config.yaml
win_length: 400
encoder_head_dim: 64
encoder_qk_norm: false
decoder_layers: 2
muon_scale: "original"
orthogonalizer: "newton_schulz_5"
lr_schedule: "step"
Rows from block 2 of the encoder, named by matrix and row number. Rows with one number belong to one attention dimension. Each number is 128 + 32 x the weight over the matrix's rms, rounded and kept within 0 to 255. All counts start at 0.
# v: attention value (encoder.blocks.2.attn.v.weight, 384x384), inputs 128-255
# proj: attention output (encoder.blocks.2.attn.proj.weight, 384x384, transposed), outputs 128-255
v.172 [133 149 166 133 190 162 138 167 120 140  67 150 128 162 141 182 109 154  91 143  95 127  79 127 134 172  88 102 185  90 100  88 135 113 158 110 102 136 112 139 123 157 136 114 157  90  93 130  97  46 129 112 124 160 150 108 125 131 129 203 112 116  91 126  93 193 192 112 167 118 138 147 110 177  83 120  82 119 116 169  92 106 165 109 142  60 131 110 147 134  94 121 110 179 165 134 146  83 158 151 192  87 118 148  88 134 112 164 125 162 197 115 108 133  64  97 106 146 200 111 104 104 147 151 155 174 155 126]
proj.172 [115 135 188  80  94  79 102 176 133 117 134 117 111 182 173 131 113  48 147  80 121 206 126 192 168 106 164 109 136 139 153 153  90 175 121  96 114 158  83 114 107 143 136 109 139 143 184 191 157 101 115 158 184  89 142 105  74 130 151 105 165 142 135 180 185 116  80  98 165 163 141 112 119 162  93 119 130 179 154  92 208 116  81  79 183 105  99 187 148  43 143  83 132 131  89 114 137  82 107  66 100 107 136  62 131 120 128 181  90 183 146 106  54 155 116 150  97 154 142 139 128 144 104 131 114 123 128  94]
v.173 [153  78 130 141  85 113 171 127 224 164 108 145  53  69 119 119 207 110  80 131 173 110 119 118 113 148 153 119 114 118 110 139 121 160  99 143  99 143 117 134  91  85  77 152 141 140 144 197 109 103 162 135 101 141 145 149  79 129 130 134 125 143 162  88 162 130 121 123  78 101  85 117 177  95 155 145 133 121  90 126  85  84 103 123 158 156 120 137 134  69 158 122 184 113 102 103 138 131 111 141 152 110 115 122 101 182 126 129 155 106 109 153 149 157 175  63 102  59 123 128 152 124 168 145 138  76  95 127]
proj.173 [124 150 109  69 111 101 158 165 116 110 122  96 123  75 123  99  69 167 136 150  88  95  98 116 137  56  99 189 100 159 103 122 113 101 136 162  99  89 143 151 116  99 126 155  56 167 110 122 113 106  88 102  92 101 100 169 147  67 115 121 113 171 110 143  90  78 115 100  99 122 111 156 110 156 144 122  83 118 101  89 158 108 143 153 160 147 189 102 107 131  85 113 186 160 131 125 230 109 106 129 113 112 122 174 134 141 137 118 151 143 152 177 113  94 122 140 161  95 131  91 173 132 160 164  88 169 140 124]
v.174 [ 91  70 104 113 115 151 154 153 174 182 151 116 179 118 135  93 125 142 164 146 129 123 150 132 163  88 109 140 102 136 112 146  71 123 141 111 141 168 165 125 148 173 140 134 151  54 141 109 106 114  61 183 150 103  79  86 165 146  90  92 125 157  82 144 157 152 150 139 132  94 191  78 119 194 132 136 132 111 113 147 150 147 136 154 122  92  91  83 101 105 212 124  93 131 129 136 172 106 124  79 107 113  86  54 108 171 125  91 114 173 175 167 124 120 131 194 125 163 151 114  68 113  89 107 118 133  90 170]
proj.174 [113 172 167 206 128 120 119 109 134 220  88 137  95 144 195 118 166 102  96 153 136 151 146 149  91 164 152 110 146  97 162 176 165 101 177 111  81 109  99 135 146  90  85  93 136 158  79 166 143 139 129 143 141  99 110  96 102 132 177 164 182 126 130 137 138 185 166 106 122  95 178 150 194  71  95 129 147 126 122 147 127 149 124 102  98  85 105 136 171 120 141 122 145  62 106 131  69 176  90 101 156 117 157 158 138 139 149 176 121 131 123 136  87 149 174 103  81 130  95 114 151 181  95 189 107 120 123 132]
v.175 [164 120 107 154 199 133 118 173 114 115 106 128 127 180 138 181 139 116 142  71 122 135 113 145 154 117 108 118 114 151 138 140 133 186 132  75  88 112 133 165  59  80  94 129 186 114 145 119 149 138 173 138 186  96 155 118  11 121 139 160 112 117  88 124 200 118 111 133 147 177 171 105 149 120 114 132 187 120 136 114 121 108 156 169 165 127 134 116 106 163  96 148 113 108  91 120 167  91 180 141 184 142  98 144  64 130 159 171 149  89  99 144 152 127 154 112 140  39 106 181 156 115  92 124  89 130 176  50]
proj.175 [136  69  82 131 176 109 159 149  79 154 183  94 139 117 113 158 119 127 152  64 101 196 172 128 158 163 157 102 165 108 162 128 112 191 125 155 165 152 122 119 211  93  92 133 122 181 163 113 126 146 160 106 131 133 112 111 173  85 134 125 148 164 111 142 125  97 143 145 136 101 105 113 123 116 165  85 144  96 150 142 147  94  81 125  96  93 139 135 184  73 157 102  51 153 138 107 125 103 138  97 168  92  54 115 109 153 137  90 201 184 124  98 112 164 135 178 120 181 109 119 133 165 132  89 139 107 119 162]
v.176 [123  89 100 112 159 156 114  89  68  98  77 114 119 108 139 100 120  76 171 159 138  96 167 144 137 177 138 167 106 146 105 108 115  61 150  88 161 130 142 148 136 133 177 199 147 149 129  78 119  94 122 128 114 127 121 149 112 125 125 169 137 115 123  94 120 135  97 104 115 111  38 111 131 140 142 105 104 127 135 112 172 165 118 156 120  98 104 109 126 128 131  83 118  81 146 118 145  94 116 116  93 156 179 160 173  94 175 166 126 120 131 145 138 177 100 144 113  96 119 104 138 119  98 138 109 142 141  80]
proj.176 [153 161 111 163 122 136  80 126 161 155 117 136 120 165 152 145 154 133 114 133 100 117  94 157 131 167 133  87 127 105 109 171 146 119 157 106 122 204 114 109  79 162 169  92  77 168 140 149  69 175 147  96 103 169 101  83 154 109 158 103 103 142 190 103 118 113 111 138  90 139 117 165 149 138 136 111 142 116  78 142 141 189 181 149 147 101  98 137 171 136 180 137 139 121 165 113  83 125 148 106  87 147 144 111 170 111 105 156 113  70 182 161 158 137 118 152 104 121 133 152 105 130  68 157 127 159 141 171]
v.177 [ 54 133 169 198  89 143 115  99 156  75 198 155 182 111 121 163 149 123 177 135 121 154  76 112  68  89 107 156 149 106 121 155 113 122 107 142  99 133 136 122 172  99  91  72  91 174 152 107  79 108  78 165 154 105 138  60  97 146 115 174 169 140 154 123  99 134 117  83 176 169 130 139  73 127 157 186 174  23  75 115 168 109 187  72 158 150 103  75 145 149 151  95  97 141 153 129 175 177  60 176 116  91 100 118  72  96 105 173 123 134  59 129  83  85 121 166 179  95 111 105 141 130 113 142 119 201 126  81]
proj.177 [131  99  94 120 168 122 105 154  55 110  72 128 133 149 108 154  70 169  84 138 106 170 156 118  96 149 111 174 174 203  83 102  97 186 126 142 120 118  96 101 159  81 157 134  95 123 113 105 156 166 165 119 137 135  89 169 108 151 112  93 152 143 114 163 193  91  96 151 148 136 142 103 119  66 128 149 105 188 194 158 112 147  95 115 153 139  96 192  98 150  96  75  98 151  73  65 105 189 183 137  52 137 127  89 162 175  96 124  91 139 176 114 189 168 177 161 115 153  57 109 193 147 168  68 188 107  84  92]
v.178 [155 158  84 162 127 132 126 110 157 118 144 108  63 140 135 154 174 164 135 122 131 112 132 163 118 156  88 123 154 149 116 176  86 139  83 128 124 118 130 139 106 102 161 155 137 151 154 159 136 179 159  96 139  95 115 117 129 123 144 126  65 114 127 129 115 111 110 158 142 134 153 114  99 107 121 124 153  99 117 132 141 119 131 155 165 136 142 119 157 132 133  61 108 116 146 107 151  94 133 145 125 112 131 171 104 122 136 168 131  77 116 158  71 130  90 128 178  98 112 138 163 111  81 173  85 104 152  49]
proj.178 [145 135 133  79 176 158  99 157 110 137  83 153 109 155 143 161 101 151 166 102 105  94 110 101 138 143 174 124 136 188  80 116 103 151 165 153 107  72 119  84 124 145 105 148 121 123  73 124 143  99 116 137 137 121  76 146 128 153 135 116 124  64 151 122 133 113 103  99 145 137 120 114 156  87 112 144 121  87 133 154 160 109 107 120 134 109 178 141 113 126 159 121 106 139 168  79  83 151 159 165 139 167 134 108 168 173 150 166 112 134 127 113 108 137 156 114  91 136  96 147 160 149 111 107 145 165  65 148]
v.179 [124 122 114 133  97 108 139 102 155 160 183 130 156 147 116  93 130 214 102 157 144 123 140 103 148 178 121  93 145 145 131 104 182  75 142 124 107 131 127  79 147 209  76 130 107 163 139  67 113 134 186 166 134  89 174 103 142 102 122 129  72 125 169 108 127 109 113 121 121 114 137 150 128 134 128  76 177 146 139 155 167  95 139 134 117 157 198 163 121 144 128 154 181 125 201 128 113 154 125 146 159 112  97 125 144 126 140  92 108 130 107 141 125 115 103 138  53 154 130  94 147 219 155 134 177 128 127 141]
proj.179 [126 136 165  87 127 150 124 132 160 171 106 121  78 178 135 107 160 128 141 146 137 133  95 152 126 107 105 127 119  90 146 118 153 150 149 108 110 210 186  93  85  83  91 146 133 157 185 180 120 130 122  68  97 124 141 116 119 113 124 144 129 208 130 145  94 124 147 105  66 117  71 141 128 195 109 175 143 178 136 171 100 118 164 125 115  99  98 182 224 125 120 104 161  87  73 152 137 141 120 115 132  92 143 128  90  92 162 146 175 123 110  58 132  85 112 123 171 107 156 127 131  79 145 133 111 167  32 207]
v.180 [112 136 125 204 114  77 156 121 105  89  90 105 127 108  83 142 124 157 172 114 156 151 208  80 138  88 108 189 117  88 119 116 122 194 129 131 159 123 121 123 154 188 123 136 147 102  86 189 135 153 165 136  99 150 147  77 131 123 116 121 201  84  63 101 139 190 112 137 124  84 101 229  93 179 109  77 166 169  87 110 118  68 165 103 107 157 144 130 138 162 147 130 101 114  88 102 182 121 144 150 156 113 121 137 195 126 144  71 102 171 192 132 180 125 150 128  62 163 121  93 139 155 119 154 117 126 151 130]
proj.180 [117  90 109  97  69 114 173  27  94 123 143 135 154 107  58 112 211 126 132 181 135 134 124 135 108 176 155  62  84 109 162  91 140 104  87 156 126  96 113 117 220 162  69  84 106 128 125  99 146 106  86 133 127 125 155 103  89 128  96 145 150 147 143 128 120 130 146 116 167  52  91 125 102 138 121 156 148 172 126 126 116 197 144 106 155 173 150  88 183 158  99 172 100 123 126 118 186 139 113 112 185 117 179 106 115 138 101 189  91 148  78  94  68 123  56 156 110 123 121  95 104 110 121 102 151 144 131 185]
v.181 [ 69 155  91 115 168  97 118 149  89  34 123 109 103 127 121 148 175 108 142 184 123  46  84 141 120 173 169 112 139 230 141 140 167 133  66 123 124  91 165 101  77 194 130 152 115  99  99 134  96 118  98 187 101 189 127 151 100 138 129 135  92  86 146 109 144 116 100 119 119 114 175  61 150  59 131 139  36  65 118 164 135 187 145 168 120 142  57  72 163 147 139 119 135 150  84 112 152 120 136 156 109 116 106  93 105 144  86  89 159 148 139  98 161  81 143  83  99 116 148  41 168 165  94 154 143 138 135  92]
proj.181 [204 102 122 168 105 161  87 115 139 130 109  49 119 139 145 116  95  73 132 153 125 170 124 138 141 142 117 162 107  68  87 119 157 177  74 106 117 129 127 202 141 100 174 113 161 186 133 118 124 152 147 132 159  17 150 135 218 145 124 138 175 140 117 127 139  94 100 122 118 161 139 185 123 123 167  69 138 114 104  61 157 114 124 120 129 155 148 127 109 173 175 142 168 112 158 123 148 139 100  92  37 173  85  99 109 124 138 130  37 133 174 138 151 160 132 206 179  98 170 165 161  73 167 125 134  85  80 175]
v.182 [143  95 105 168 144 176 109 144 174  76 162 135 158 127 147 229 155 101 135  88 145 139 135  84 137  87 152  85 116  98  85 106 113 144 149 110 124  93  92 155 141  86 117 149 197 184 176 100 150 132 112 147 126 104 127 111 148 117  61 131 143 133 140  98 141 105  98 141 112  69  56 144 145 100 117 146 165 142 143  75 169  97 131 146 150  74 137 127 158 159 149 137 167 129 226 181  90 118  61  79 131 112 117 167 157 126 134 144  99  98 130 144 218 162 171 123 105 105 143 152 167 115 142 124 108  83 166 116]
proj.182 [145 105 114 113 154 135 134  78 142 159 141 145 114 141 125 120 142 164 105 139 116 176  80 140 122 126  74 148 114 167  82 154  76 133 130 177 151 117 153 112 155 106 120 116 174  77  98 103 119 145 161  93 128 221 139 143  53 113 152 116 157 137 104 124 166 129 179 139 175  68 135  95 153 111 110  98 119  84 155 149  72 103 156 116 133 132 138 101 134 107 132 142  61  84 140 133 134 149 155 150 151 102 103 193 143 158  72 144 149 177 116  89 160 132  52 135 113 142 126  75 123  92 153  54 157 181 113 124]
v.183 [115  70 110 139  87 165 114 133 132 114 149  86  96 133 110 100 152  94 100 113 146  87 128 118 126 125 127  92  75 138 115 173 122 144 147 121 133 115 171 141  91 161 136 153 132 140 144 165 139 135 205 130  50 110 131 106 143 115 106 137 135  99 120 141 111 111 137 144 111  89 109 182 126 114 155 152 155 169  98 112 136 100 149 120 138 168 110  74 106 133 173 165 128 140 113 210 126 153 142 148 175  91 127 144  93 137 155 120 103 101 118 123 164 168 133 147 152 132 153 164  80 158 211 144 153 165 104 187]
proj.183 [129 166 174 103 171 125 152  90 174 180 165 204 114 117 110 144 197 105 155 175 111 185 131 156 156 150 162 116  66 167 192 153 102 187 135 139 119 119 110 143 125  97  81 159 103 118 139 144 160  80  97 157 133  55  99 148 112 122 142 103 135 173  96 106 176 112 121 146 158 147 169 133 127 101 114  98 143 129 135 123  70 122 145  94  79  71 117 143 169  90 119 164 132 144 157 118 131 165  91 133 119 128  64  23 124 170 128 157 170 154 188 116 163  76  89 126  88 131 109 154 107 159 142 127  88 130  93  84]
v.184 [122 150 158 129 133  82 138 122 130 141  99  63 127 147 115 120 177 174 142 138 101 170 156 123 192 157  78  58 124 175 105 124 146  90 153 156 124 104 112 163  94 135 163 118 103 121  70  99 125 123 217 107  74 146 147  89 106 129 129 166 181 117 129 156 112 113  89 140 111 147 145 193 155 176 137  80 114 147 136 139 100 137 168 107  74 176 150 184 119 125 167 154 134 150 129 144  93 172 134 175 140  77 159 102 106 128 136  97  99 130 126 111  78 118 101 133  89 142 164 110 176 191 152 166 131 108 138 108]
proj.184 [149 172 183 133 129 124 143 100 159 153 117 102  53 174 142 100 154 116 156 107 160  97  77 131 131 149 133 123 128  70 164 155 120 159 180 155 145 148 126 125 168 149 129 136 105 120 170 169 115  76  77 150 135  42 142 155  79 115 120 108 103 153  83 173 155 114 115 119 130 119  92 117 101 134 115 159  98 135 114  99 103 126 152  93 122 116 101  99 125 154 152 228 154 116 112  73 157 137 134 162 158 156  77  92  95 103 179 166 125 177 140 134  54 109 106 171 213  64  94 162 139  77  77 159 130 139  49 150]